Rows from block 3 of the image encoder of a small image captioner, named by matrix and row number. Rows with one number within an expert belong to one neuron, the router's apart. Each number is 200 + 20 x the weight over its row's rms, rounded and kept within 0 to 999. All counts start at 0.
Before each expert's rows are labels from the 100 images, of 14848, where the router gives the expert most weight on average: "top examples" is what is common among them. Only what is clearly more common there than usual is listed. The data: made-up ball-and-stick molecule models. In brackets: how many of the 100, against the usual share in percent.
# router: router (encoder.blocks.3.mlp.router.weight, 4x96), inputs 0-95
# up: expert up (encoder.blocks.3.mlp.up, 4x48x96), inputs 0-95
# down: expert down (encoder.blocks.3.mlp.down, 4x96x48, transposed), outputs 0-95

# expert 1
top examples: small balls on sticks (91 vs 33.2); balls: three (25 vs 9.8)
router.1,223,196,204,205,189,229,212,220,173,202,219,207,217,167,184,186,190,178,211,162,163,234,178,200,176,200,227,195,216,206,199,211,197,215,202,174,213,203,186,211,183,249,194,195,208,201,197,229,217,220,217,250,198,199,217,206,203,191,206,206,211,194,224,174,186,177,187,217,217,217,197,180,208,210,215,195,199,192,212,199,186,196,211,167,194,209,160,171,268,179,185,164,185,249,198,196
up.26,194,225,195,221,219,211,220,170,187,199,204,207,205,217,208,183,198,174,218,199,200,214,192,269,203,215,213,213,204,209,186,187,205,209,209,223,185,188,234,213,157,211,196,199,234,168,192,195,210,231,189,208,230,234,214,191,186,200,193,202,192,206,186,204,209,193,174,190,185,206,195,240,167,180,211,179,196,208,180,204,205,189,203,217,172,184,165,193,203,205,157,170,253,172,232,166
down.26,216,208,183,178,218,187,212,198,200,176,202,197,184,179,198,190,217,180,183,167,185,211,211,228,177,179,185,246,177,146,218,185,201,176,189,222,193,180,225,188,205,181,195,204,158,240,221,195,181,203,179,216,210,191,192,216,188,183,206,185,195,213,191,225,194,207,170,206,182,195,161,212,189,174,198,188,186,204,239,198,212,219,218,182,200,150,206,207,189,239,180,203,164,167,222,221
up.27,202,224,211,206,219,221,206,193,196,170,186,244,220,161,163,198,199,168,205,174,207,202,200,191,244,193,172,201,229,175,215,189,200,171,190,173,167,198,202,197,203,179,185,187,189,229,216,204,194,217,195,179,202,189,209,151,184,225,221,204,207,211,206,189,192,212,225,209,203,194,196,169,200,217,187,197,194,224,204,227,217,207,210,272,207,179,208,207,224,197,205,243,187,211,233,205
down.27,208,187,220,206,221,234,209,193,150,182,223,207,194,188,228,175,204,198,189,205,213,197,205,184,188,153,171,192,211,201,191,208,209,217,209,186,229,172,175,164,200,203,189,176,209,186,193,237,216,219,195,242,224,159,203,179,196,214,208,236,221,188,218,205,194,187,181,204,157,215,204,204,160,228,217,188,215,173,249,194,183,217,198,206,177,189,171,196,193,201,183,183,178,199,204,224
up.28,204,176,210,217,189,213,218,171,212,165,195,220,176,207,202,182,204,191,233,216,196,223,200,202,210,192,191,214,196,209,179,176,259,219,217,199,231,210,181,212,171,200,186,201,216,158,206,219,187,193,223,232,187,199,202,228,214,204,188,216,226,169,214,183,216,208,213,196,183,167,145,198,191,188,172,202,179,238,203,225,197,208,156,222,235,184,201,190,221,188,214,212,180,196,234,205
down.28,190,211,216,206,210,210,215,147,223,223,190,215,192,169,230,216,192,175,217,206,194,192,198,179,194,182,205,186,226,193,209,179,220,190,208,183,200,224,180,179,213,200,178,194,175,210,208,213,181,172,249,218,185,173,187,228,201,191,184,208,157,224,202,217,191,246,192,217,192,237,163,211,202,213,209,207,199,252,210,175,212,196,202,174,201,186,214,172,206,176,218,213,219,239,213,221
up.29,222,177,206,238,203,182,180,225,217,204,183,235,182,217,187,200,222,209,191,229,199,194,218,197,225,176,216,138,202,173,187,214,208,196,192,166,206,190,208,185,214,193,183,210,212,201,223,185,166,192,203,197,185,203,173,164,177,218,222,230,194,202,207,186,200,213,228,187,221,210,169,214,195,240,224,245,207,215,208,189,197,184,186,223,167,214,213,241,200,213,216,188,233,169,210,199
down.29,174,146,171,194,188,230,206,199,211,201,182,197,186,199,202,216,187,209,192,233,215,212,217,217,194,229,192,165,156,182,172,200,194,239,235,212,215,234,218,201,231,192,187,221,210,193,224,182,208,171,221,206,216,182,219,213,211,210,198,187,216,214,199,182,231,195,222,201,195,199,208,192,213,180,218,192,161,176,191,227,209,230,175,204,213,238,194,215,192,166,215,205,195,183,155,176
up.30,207,191,209,206,178,194,173,154,178,198,201,172,198,213,220,215,202,202,234,195,214,170,169,203,179,208,214,147,204,193,217,187,209,172,197,238,186,188,194,165,215,193,176,222,201,182,187,182,190,205,173,197,193,222,183,221,235,229,184,216,226,202,165,203,209,217,194,211,206,197,206,173,202,174,182,188,200,173,162,193,213,246,207,213,167,173,158,215,180,186,212,196,189,222,222,204
down.30,202,193,192,227,182,188,210,197,216,192,203,202,206,225,215,183,210,158,192,181,184,207,176,164,183,185,197,254,221,234,234,172,188,184,191,228,220,197,190,195,204,182,200,206,200,251,174,219,179,191,205,188,169,220,206,204,205,227,206,202,184,207,194,188,173,217,178,176,179,215,154,182,194,230,181,204,169,209,194,188,201,216,202,204,198,175,247,172,224,198,187,183,169,174,205,175
up.31,192,216,167,180,200,193,178,192,228,170,222,206,172,139,202,203,208,246,187,207,207,199,203,235,228,167,246,215,171,174,216,227,198,194,226,203,196,225,183,216,174,211,204,193,189,182,210,204,198,180,152,184,190,207,187,184,189,223,219,221,230,176,202,197,205,200,197,229,214,196,202,219,183,197,182,205,177,210,192,197,205,206,178,229,219,211,202,223,192,207,193,196,177,246,172,191
down.31,197,231,175,227,197,201,211,196,214,224,215,198,207,201,218,199,193,221,185,172,189,189,228,193,177,192,179,230,176,206,163,202,232,221,186,193,203,177,162,202,186,204,202,181,226,201,195,215,225,227,188,227,187,193,208,191,189,173,234,200,196,220,179,170,225,196,199,208,220,187,162,229,203,209,185,238,217,186,217,201,194,195,166,216,226,210,229,174,180,212,230,210,197,137,202,233
up.32,175,202,201,188,164,205,218,184,195,205,217,214,198,199,226,214,215,168,185,182,195,203,205,156,193,242,202,173,234,226,199,159,193,175,197,157,174,175,189,185,234,189,210,201,193,201,199,205,201,247,256,200,191,192,192,184,219,192,210,201,227,197,221,230,179,201,202,188,203,215,194,202,181,218,162,205,189,223,211,211,192,178,197,197,182,229,240,215,189,203,169,199,160,200,198,186
down.32,203,214,228,177,226,214,242,221,160,196,212,150,160,197,204,182,218,217,177,216,231,219,170,205,228,232,198,225,184,212,220,200,192,217,199,211,206,182,183,203,191,193,166,207,202,223,164,174,204,204,180,175,185,188,157,207,219,222,187,203,206,192,223,186,195,204,200,199,212,218,210,179,201,216,238,187,182,205,206,214,188,202,208,171,187,215,227,203,251,189,197,164,194,196,211,174
up.33,183,216,206,217,157,193,199,191,200,203,225,176,210,180,202,196,181,195,200,186,216,186,184,210,247,248,179,179,214,193,181,181,195,206,190,188,171,212,205,203,222,177,194,222,199,188,216,187,227,235,259,213,223,183,204,205,172,222,225,185,218,193,214,182,204,204,230,200,235,183,215,204,199,162,171,205,158,194,205,195,186,191,191,212,219,171,173,216,214,209,213,196,178,147,208,205
down.33,212,191,195,189,177,212,245,203,180,191,206,182,190,154,208,195,209,196,203,229,239,200,169,172,176,227,196,191,255,223,228,183,214,199,205,241,222,189,172,206,175,232,155,198,197,211,198,197,182,243,206,194,208,180,202,178,180,216,189,204,192,192,233,189,170,207,190,201,191,234,190,181,203,200,192,238,206,200,196,179,219,217,190,212,183,185,200,180,235,181,180,201,183,194,213,214

# expert 3
top examples: dark backdrop (100 vs 49.3); small balls on sticks (81 vs 33.2)
router.3,213,180,206,215,223,199,198,199,212,227,188,226,209,212,203,187,196,217,219,210,199,197,159,197,192,201,189,193,183,192,216,206,222,213,198,224,183,199,237,181,216,175,222,242,231,201,179,183,187,198,206,193,165,229,212,244,155,199,174,173,199,192,160,211,227,225,208,169,161,223,181,218,217,206,198,216,198,230,188,193,167,201,173,210,226,195,179,182,185,187,231,218,218,200,211,239
up.26,171,186,209,216,197,201,227,189,206,188,216,215,210,198,204,180,190,180,222,222,188,237,163,216,165,212,157,208,228,195,193,210,218,201,150,186,187,237,178,186,187,224,143,225,190,215,177,207,222,197,236,196,190,212,185,192,230,166,201,211,185,204,209,234,200,219,182,203,182,222,226,180,197,200,213,186,189,201,198,210,216,200,170,175,178,216,202,216,197,188,198,211,170,162,224,185
down.26,178,170,200,186,179,216,187,216,219,187,170,209,224,196,209,203,171,197,187,173,174,195,223,152,188,203,223,184,209,194,227,209,205,213,196,199,205,207,224,222,196,163,227,206,219,185,175,197,183,173,193,178,194,176,206,177,230,217,154,182,211,220,224,166,212,197,216,201,214,163,232,211,212,179,199,208,196,185,208,201,210,221,218,207,212,183,196,126,185,195,220,216,225,214,178,199
up.27,192,189,212,191,200,184,189,234,228,191,233,203,215,205,252,226,215,235,179,210,198,226,250,200,186,209,239,219,214,206,216,211,217,215,224,189,206,200,173,166,189,208,208,188,171,181,216,197,193,198,186,197,208,193,181,181,220,173,197,181,217,190,177,244,166,204,207,228,203,216,183,202,214,233,165,190,236,232,163,219,202,190,208,193,237,188,200,194,193,207,198,168,210,203,216,207
down.27,186,189,175,182,201,213,197,208,142,198,188,158,198,204,182,200,206,204,178,198,203,210,219,189,213,225,206,193,175,214,188,211,200,190,194,176,186,212,250,230,199,211,206,221,213,216,225,177,217,178,230,208,182,175,215,179,195,196,187,180,188,206,176,218,205,217,202,182,147,195,205,214,242,192,228,209,189,231,157,219,193,203,181,173,190,193,207,205,236,215,198,219,206,216,253,222
up.28,210,187,175,196,227,184,191,187,233,182,203,184,213,195,207,212,209,184,184,197,170,189,224,197,177,189,163,212,179,187,177,229,210,241,188,183,207,183,186,194,168,198,200,211,219,188,192,207,212,215,181,169,251,195,189,233,180,154,201,211,241,191,169,231,233,221,214,204,208,203,206,201,208,207,200,223,192,206,192,200,152,183,210,200,231,215,188,237,207,217,199,202,202,176,187,248
down.28,169,241,208,167,214,210,204,217,222,212,195,184,210,231,189,191,206,180,199,199,166,182,228,206,161,187,162,178,208,208,185,180,233,174,199,230,186,195,207,198,198,176,198,215,199,225,185,192,196,191,215,219,230,197,184,209,161,182,208,223,216,172,229,198,218,215,195,195,184,207,199,212,208,195,186,217,193,219,239,188,161,214,216,197,139,193,223,196,205,201,211,206,243,239,212,184
up.29,166,187,195,212,216,206,173,220,187,190,179,143,211,184,167,198,194,195,225,172,232,206,194,250,194,209,222,222,215,200,222,175,232,199,182,188,203,183,195,213,207,209,195,215,171,232,180,174,217,191,217,195,230,239,162,215,213,201,195,184,189,179,155,229,219,203,181,189,203,195,214,201,196,181,186,192,222,199,187,231,194,201,161,180,189,201,206,222,214,196,211,188,206,168,218,172
down.29,220,209,216,207,216,218,215,174,212,214,186,228,190,195,208,194,208,215,174,177,221,232,185,200,203,209,190,209,230,216,206,200,177,219,176,182,186,200,195,204,204,224,213,168,202,184,173,213,228,204,179,193,174,197,204,208,256,174,198,175,206,241,249,234,185,220,210,190,175,197,196,143,181,223,216,208,188,222,178,199,157,213,186,210,227,178,209,198,237,196,203,193,221,217,214,191
up.30,202,215,231,180,188,219,203,177,216,171,173,196,186,191,240,200,184,216,193,168,180,174,201,214,198,178,228,192,168,165,208,203,206,187,210,192,194,170,255,219,200,229,227,205,208,192,226,197,173,202,190,190,191,216,197,202,235,195,253,205,201,216,206,224,218,175,195,222,207,199,222,222,193,166,205,208,177,186,175,195,192,219,166,190,244,201,177,201,206,204,192,235,167,222,189,195
down.30,190,225,219,199,198,176,182,202,176,178,239,172,184,170,206,188,210,193,220,201,207,198,195,177,194,198,210,191,186,218,195,201,196,202,215,146,180,240,177,172,194,197,226,201,196,234,217,194,166,189,217,227,204,219,208,238,170,227,211,182,167,201,188,207,203,219,208,194,166,236,239,190,210,199,190,197,211,203,218,187,196,184,223,192,218,214,198,161,186,190,213,174,187,214,203,139
up.31,208,204,227,193,226,202,154,202,209,188,173,172,208,243,174,166,220,183,239,204,201,207,201,202,230,194,221,158,199,194,177,195,201,192,188,228,220,214,218,194,177,197,175,229,216,196,194,231,191,187,214,246,175,196,186,197,187,209,197,191,212,195,202,227,175,211,170,173,197,187,190,148,217,224,179,217,176,203,199,228,208,192,239,215,168,230,198,202,221,198,197,197,215,201,200,180
down.31,165,191,172,174,211,195,208,161,203,192,223,161,203,222,211,219,220,199,182,196,183,219,185,201,214,166,201,212,262,217,202,217,165,205,175,219,177,164,192,193,218,222,185,188,197,212,187,190,212,211,207,186,190,202,166,206,199,195,149,207,230,200,185,191,231,187,187,211,197,228,174,199,188,224,204,194,223,193,214,215,217,196,255,205,215,184,194,216,203,197,175,215,223,186,183,235
up.32,178,225,195,195,195,208,212,214,187,204,198,232,205,197,227,182,208,192,199,191,204,205,206,226,145,210,185,209,217,192,211,220,189,199,159,164,205,214,193,186,191,200,187,210,187,227,180,178,196,223,183,183,204,193,188,214,191,177,196,185,198,255,246,263,208,192,230,186,175,215,188,162,203,205,186,213,208,223,228,171,203,200,199,177,219,189,189,223,195,180,203,216,152,180,186,176
down.32,196,204,188,172,204,206,190,203,240,203,203,218,228,178,200,192,200,162,164,199,159,189,232,159,186,195,194,213,195,233,202,224,223,176,213,236,157,221,216,211,152,209,210,179,212,206,174,213,210,184,201,201,200,191,204,209,213,214,201,206,192,228,208,226,213,197,223,206,173,204,188,218,214,186,168,186,193,215,200,212,202,208,199,224,175,193,225,169,218,149,202,212,168,205,186,161
up.33,234,188,208,210,226,190,212,207,169,197,157,231,212,228,224,165,193,181,217,237,221,198,164,199,179,205,180,178,175,193,198,196,180,145,184,177,190,214,221,207,198,204,200,183,224,205,210,198,214,196,179,220,206,204,188,193,179,195,227,197,205,206,193,221,211,188,228,186,201,184,172,183,186,192,244,198,188,223,163,198,251,175,216,188,220,212,197,208,223,214,231,215,207,233,207,220
down.33,206,190,198,162,208,195,208,237,212,216,208,212,208,192,213,156,175,191,204,191,196,178,220,214,198,210,215,196,178,192,200,200,182,172,172,224,243,209,193,207,164,210,230,218,183,188,195,240,204,184,187,200,171,183,195,210,189,214,180,198,201,169,211,218,196,240,176,235,198,199,213,186,203,199,177,194,233,197,228,218,201,192,223,165,206,209,240,139,173,201,202,205,200,188,214,239

# expert 2
top examples: dark backdrop (100 vs 49.3); small balls on sticks (90 vs 33.2); balls: twelve (26 vs 10.5)
router.2,151,205,196,212,191,182,202,200,220,196,230,209,157,185,202,183,197,205,182,201,223,200,215,234,219,210,192,200,214,203,202,193,223,215,203,213,190,201,191,205,211,157,219,158,199,202,183,239,196,210,177,197,187,201,180,152,212,203,204,207,240,211,182,213,177,202,180,192,202,182,200,230,162,222,186,228,204,196,186,252,214,184,231,220,231,190,221,229,183,172,195,205,202,243,210,182
up.26,207,195,218,241,210,195,206,228,196,183,201,217,171,196,182,203,191,209,211,192,169,190,216,199,185,202,199,178,168,197,200,212,255,200,237,207,191,195,189,192,239,198,151,164,192,207,221,182,220,187,200,209,211,188,223,222,229,195,209,231,212,188,199,187,185,214,210,226,208,167,169,202,153,181,190,209,219,197,190,181,231,238,169,198,200,186,158,186,202,190,228,227,185,178,196,195
down.26,183,201,194,184,199,230,141,233,228,196,210,174,228,253,200,214,224,184,217,196,198,206,208,177,189,188,162,187,180,197,165,168,198,187,197,222,223,209,207,188,217,181,232,241,186,211,193,212,159,186,197,185,226,181,186,208,203,202,199,183,199,210,195,175,219,206,190,182,190,186,197,221,204,170,179,178,217,214,206,213,204,197,195,203,196,238,228,184,192,168,205,234,198,223,192,161
up.27,215,184,177,229,216,212,186,205,213,162,195,208,215,168,172,212,202,202,203,205,183,194,228,207,197,213,191,207,209,178,192,180,206,231,176,163,150,223,203,201,158,236,199,202,204,188,165,201,225,176,190,188,228,216,166,205,161,207,210,187,214,197,193,157,231,217,196,178,196,194,157,213,232,184,214,203,170,204,198,206,189,222,228,220,203,180,222,197,184,168,200,184,207,199,182,227
down.27,236,195,177,220,191,216,211,189,213,228,206,223,173,210,180,170,202,204,233,215,208,215,193,208,203,164,194,222,222,216,176,174,224,192,190,166,210,189,201,177,174,214,201,171,206,153,195,198,219,214,194,178,226,215,207,169,205,218,221,208,226,176,195,193,185,199,210,230,230,214,197,215,180,168,175,218,203,190,202,200,181,196,168,194,205,232,189,258,176,192,197,221,209,218,243,202
up.28,179,203,219,181,182,208,213,232,189,172,221,179,216,199,182,205,206,185,211,224,204,197,206,205,165,210,189,192,215,208,176,207,164,177,174,219,189,210,170,220,176,187,182,187,203,185,211,185,242,203,221,228,210,192,192,141,230,202,206,202,209,172,199,206,204,231,196,205,180,204,200,192,169,208,214,182,149,161,192,217,229,192,190,212,206,179,206,221,199,178,173,206,194,217,250,163
down.28,218,164,223,196,187,212,198,188,209,200,201,181,175,224,152,191,191,238,206,188,184,215,214,155,225,176,219,205,204,211,199,199,244,185,195,226,219,190,218,191,199,227,142,169,209,219,207,181,213,219,185,200,225,236,197,198,187,233,167,203,212,190,179,179,193,178,196,193,230,193,178,224,193,185,200,213,191,219,180,176,226,219,217,189,223,177,196,195,191,195,244,212,192,189,182,205
up.29,236,181,189,193,209,232,179,193,202,170,223,198,220,167,215,192,194,225,194,204,205,239,194,197,176,221,190,195,206,223,210,231,183,241,212,185,207,168,199,213,203,182,206,156,193,178,176,210,214,213,181,232,215,222,178,192,208,196,237,232,230,137,207,191,189,230,210,207,178,199,197,204,187,215,194,193,170,213,251,192,211,172,185,198,185,198,196,217,208,202,195,198,224,220,178,191
down.29,241,211,215,180,159,196,202,194,220,224,204,210,154,199,221,207,215,212,226,202,195,209,215,180,191,199,218,186,234,202,187,211,203,167,209,232,240,181,188,188,184,252,197,212,233,183,179,214,206,221,202,183,222,210,230,210,175,193,182,204,214,201,230,214,210,208,205,185,211,206,169,189,179,186,193,237,204,203,246,196,239,170,195,211,191,227,205,205,223,160,197,207,188,173,196,214
up.30,163,192,181,200,210,195,201,198,169,211,180,172,185,198,212,187,199,215,203,244,196,235,227,213,204,204,179,205,231,188,188,183,228,173,210,186,189,214,229,194,218,202,202,186,201,182,208,194,216,218,159,184,225,249,159,199,223,213,206,236,204,197,196,186,210,196,200,208,150,198,188,175,210,145,168,193,213,182,181,211,184,227,192,186,199,159,208,220,188,216,197,201,190,193,228,179
down.30,224,209,202,212,211,200,150,210,192,198,225,220,188,191,195,212,195,190,196,197,205,207,205,230,190,174,155,181,208,199,211,189,204,187,195,209,191,179,208,171,209,194,240,169,177,190,227,174,191,209,189,210,192,215,182,241,186,229,220,220,198,212,164,163,214,207,156,232,177,194,229,186,207,172,227,222,232,180,209,197,169,186,193,208,206,191,188,225,185,243,192,236,172,186,208,205
up.31,186,203,164,193,184,206,205,189,190,179,176,222,187,203,222,192,196,167,208,182,204,205,179,209,172,225,200,198,190,173,191,211,231,185,226,211,195,177,180,226,193,188,208,190,194,197,188,214,218,229,197,207,194,205,211,247,238,220,232,243,219,204,182,192,220,211,178,204,196,161,205,231,133,183,182,178,205,172,186,194,193,248,216,194,183,188,167,188,216,197,174,193,184,222,207,198
down.31,168,206,195,185,190,224,185,234,221,197,190,165,194,253,189,184,202,198,201,159,196,220,230,197,194,201,182,187,214,207,183,188,201,216,211,168,176,211,232,185,207,177,234,170,204,200,194,175,189,198,217,187,208,189,177,210,194,205,188,165,182,234,196,179,241,178,190,187,165,206,183,235,188,199,195,185,190,173,258,212,207,199,190,218,193,220,208,182,233,205,234,186,199,196,195,223
up.32,224,188,182,231,192,172,205,176,200,193,183,211,198,186,210,181,204,194,213,184,168,169,184,207,223,234,218,228,197,163,214,181,222,221,223,181,173,166,237,230,199,218,195,200,250,189,212,213,213,191,218,210,217,204,227,225,238,174,190,199,171,173,188,197,214,198,203,206,160,168,209,193,185,214,215,202,226,197,218,187,217,202,158,238,209,210,189,178,216,200,176,183,205,204,190,185
down.32,210,212,200,220,210,207,202,220,180,202,210,220,194,199,187,206,210,195,194,174,220,167,214,184,195,200,193,175,194,164,215,170,168,220,193,190,214,194,195,178,204,176,214,198,216,220,201,185,199,171,232,179,198,175,164,208,221,188,183,187,185,161,217,190,224,238,198,158,161,212,200,189,202,197,199,212,162,167,218,230,204,220,198,200,241,193,225,193,230,149,211,162,169,184,196,202
up.33,224,195,182,209,217,218,188,183,201,214,220,191,212,146,187,218,184,180,189,187,194,214,227,194,185,172,198,217,160,160,200,209,226,224,193,173,198,221,174,197,178,196,219,196,208,214,167,209,213,172,194,202,226,204,163,195,172,206,209,204,224,217,200,189,201,201,216,181,173,207,178,223,229,174,194,199,258,218,189,226,214,262,196,220,204,190,191,204,184,197,203,220,192,178,187,226
down.33,213,218,202,195,203,215,189,221,221,202,199,235,197,233,171,157,179,193,240,209,190,206,232,198,202,133,192,182,186,220,193,210,221,204,203,181,195,182,215,194,220,214,182,187,210,206,187,199,202,200,220,214,213,223,190,210,213,195,222,218,210,172,196,205,211,218,182,228,212,206,215,250,219,206,148,227,226,194,245,178,192,191,202,188,177,218,184,219,182,218,209,233,184,223,217,194

# expert 0
top examples: space-filling (84 vs 32.8); purple ball (57 vs 27.3); balls: three (26 vs 9.8)
router.0,192,218,203,178,201,201,184,188,171,167,182,198,211,233,195,202,205,185,194,237,200,181,201,161,203,211,204,227,217,220,244,218,161,241,182,213,195,185,199,188,198,201,204,220,206,192,215,162,212,178,219,152,212,219,196,202,175,197,214,203,186,176,190,187,171,216,204,191,211,152,220,180,194,230,191,212,215,173,217,204,227,205,204,169,164,237,202,207,165,206,205,225,176,206,212,218
up.26,199,172,183,159,208,207,153,187,208,192,200,192,182,184,227,188,219,208,160,169,193,214,180,201,175,190,168,199,189,200,194,206,209,226,202,179,200,203,242,194,201,208,218,216,250,221,171,193,180,215,267,191,159,196,185,216,214,210,201,203,198,211,222,187,219,215,185,214,221,224,232,183,212,191,209,235,227,179,230,204,176,212,210,187,221,202,200,172,185,212,199,198,207,193,186,208
down.26,199,202,200,210,182,162,205,188,203,178,229,206,188,215,225,192,219,196,208,197,207,189,222,171,219,175,182,190,208,205,203,199,205,230,202,195,204,221,170,130,184,213,221,155,186,166,185,191,200,196,207,189,183,191,220,216,197,180,193,209,176,216,187,223,234,195,197,175,207,225,188,205,208,218,167,243,212,198,204,173,209,181,233,181,196,262,167,219,190,194,182,194,221,183,192,188
up.27,188,212,231,166,199,209,176,148,168,230,205,204,211,191,215,197,205,210,205,169,232,218,188,174,225,190,185,178,200,190,224,172,189,203,183,190,186,179,221,235,203,189,192,198,196,178,184,218,206,223,217,227,190,205,181,203,203,173,208,177,191,210,187,171,212,216,228,210,211,164,204,180,197,249,219,179,250,181,192,219,177,211,196,199,209,232,202,197,194,197,165,175,166,176,191,188
down.27,167,195,173,205,194,202,215,180,204,159,181,177,235,198,186,213,201,189,220,227,213,220,171,206,185,205,226,196,182,179,232,230,236,225,219,209,201,221,157,203,196,172,181,203,189,198,209,198,200,183,214,203,188,182,191,246,176,198,188,186,166,219,208,224,195,209,190,220,199,225,191,190,229,250,225,182,190,200,195,207,207,201,250,209,205,197,208,195,220,208,194,236,151,185,203,202
up.28,194,207,245,201,178,151,179,209,218,179,211,223,188,191,217,161,193,214,193,191,197,228,206,183,204,205,216,180,204,205,194,187,184,176,215,178,202,232,211,182,175,169,220,191,185,212,209,194,197,178,200,211,159,199,205,187,234,189,230,217,214,202,221,222,196,204,226,244,243,174,190,196,201,182,202,214,173,205,178,219,209,195,180,184,194,218,194,239,192,215,195,164,222,234,155,207
down.28,233,195,196,183,185,179,223,194,192,189,209,192,172,210,214,190,215,223,203,214,199,161,176,209,217,212,188,232,239,197,203,179,223,199,179,196,225,212,216,223,209,191,233,176,179,197,237,214,163,169,167,178,150,211,201,169,198,202,181,198,207,210,165,188,192,198,185,209,196,190,199,202,198,181,195,210,227,210,157,210,223,209,184,200,206,175,164,182,201,243,220,234,182,221,228,207
up.29,196,203,195,179,222,225,193,180,195,160,200,191,217,221,197,213,231,192,231,230,186,229,175,159,224,207,215,207,190,209,197,170,189,199,171,194,226,223,205,210,199,217,194,186,181,219,214,222,181,182,203,204,225,180,207,189,218,176,203,207,170,207,198,193,188,256,208,208,182,147,200,227,168,221,192,199,219,196,211,164,210,174,242,189,171,202,196,191,216,209,166,213,186,234,213,205
down.29,173,206,177,181,212,219,201,215,230,199,222,229,197,181,179,188,210,200,185,188,219,194,161,171,194,222,180,189,192,205,172,197,210,212,204,189,205,214,190,218,201,212,202,244,198,169,170,206,187,242,231,183,231,220,197,191,199,218,225,187,200,188,224,187,221,183,227,226,182,153,173,198,213,234,238,186,204,183,209,196,196,203,201,247,195,200,255,184,179,197,204,204,211,228,184,203
up.30,213,207,187,165,193,209,198,179,185,192,223,233,225,223,184,193,194,196,218,163,196,232,187,209,205,247,199,227,207,215,192,172,183,192,217,182,194,229,187,181,211,228,201,214,222,216,205,227,214,186,174,223,209,173,195,206,205,224,162,195,248,216,211,194,178,151,212,198,213,178,218,216,198,176,199,203,163,204,217,197,209,195,195,156,187,202,198,188,177,193,173,216,185,147,204,210
down.30,185,187,254,201,194,203,219,206,190,230,273,219,227,194,248,174,222,199,204,201,204,176,191,216,195,209,186,190,219,215,199,181,199,204,224,193,180,189,194,208,183,199,202,180,221,188,191,197,198,216,185,210,177,177,181,208,184,232,209,188,250,217,190,193,212,198,188,204,166,213,236,207,190,171,234,210,230,188,229,195,174,201,198,214,188,198,208,188,197,218,184,176,161,185,215,172
up.31,223,215,206,205,242,240,212,177,191,215,182,174,175,206,178,220,224,179,192,215,204,170,183,205,182,187,194,204,206,215,192,216,201,181,174,175,212,225,180,203,182,196,214,221,190,216,233,230,177,206,209,247,177,187,173,206,160,209,203,201,201,189,244,168,221,191,217,181,200,209,205,197,231,195,213,188,217,251,204,183,187,200,229,158,217,194,219,212,203,195,198,170,213,190,163,190
down.31,217,173,206,197,232,208,194,202,216,197,144,191,173,170,204,190,218,204,165,184,226,219,195,206,220,210,215,195,190,185,201,197,188,195,193,199,210,211,189,181,219,197,225,206,177,176,247,202,203,220,246,190,145,215,197,205,209,226,183,227,214,202,176,160,210,230,151,214,201,210,173,195,208,209,169,229,196,199,216,191,185,190,191,186,176,203,175,190,209,197,194,219,227,182,219,169
up.32,247,155,193,221,186,172,182,160,207,197,208,223,179,217,191,196,207,193,205,203,216,216,207,180,220,208,168,181,214,202,203,211,235,201,211,226,192,220,190,178,217,165,202,273,217,205,182,202,205,204,171,236,212,195,158,222,173,179,197,200,202,186,176,198,196,213,203,213,211,177,179,206,185,238,149,231,206,215,209,202,191,207,198,211,212,201,208,218,216,207,189,178,210,210,192,197
down.32,220,196,191,224,181,186,208,203,196,221,212,158,243,219,182,200,219,229,223,195,193,173,197,183,171,200,191,215,203,215,226,199,228,202,176,201,208,172,166,193,174,219,216,211,184,198,215,205,204,209,225,192,207,181,183,220,191,218,191,169,204,225,221,173,242,202,221,204,215,217,169,227,194,195,206,184,195,208,199,209,239,200,178,154,175,226,165,242,205,213,175,222,206,227,180,174
up.33,212,196,184,226,194,163,218,213,201,186,235,183,183,199,212,207,185,188,206,200,154,201,165,185,166,156,229,218,210,188,198,235,171,220,197,185,178,226,206,211,216,198,192,183,207,204,199,203,204,229,172,212,189,221,199,205,242,195,209,241,203,187,201,202,223,193,166,221,181,240,191,213,177,190,188,209,197,194,233,180,213,239,193,181,237,171,193,197,204,238,191,198,192,213,215,172
down.33,232,201,238,204,207,183,194,222,187,211,178,196,197,181,201,210,207,221,165,192,179,222,229,224,194,152,204,209,202,230,168,201,187,199,190,183,205,184,192,204,222,220,226,204,194,194,216,190,187,199,195,204,219,203,196,208,215,173,198,204,212,196,209,173,216,218,151,221,201,226,192,222,204,177,127,198,238,228,225,185,188,216,208,160,198,171,188,194,223,210,231,219,232,208,210,204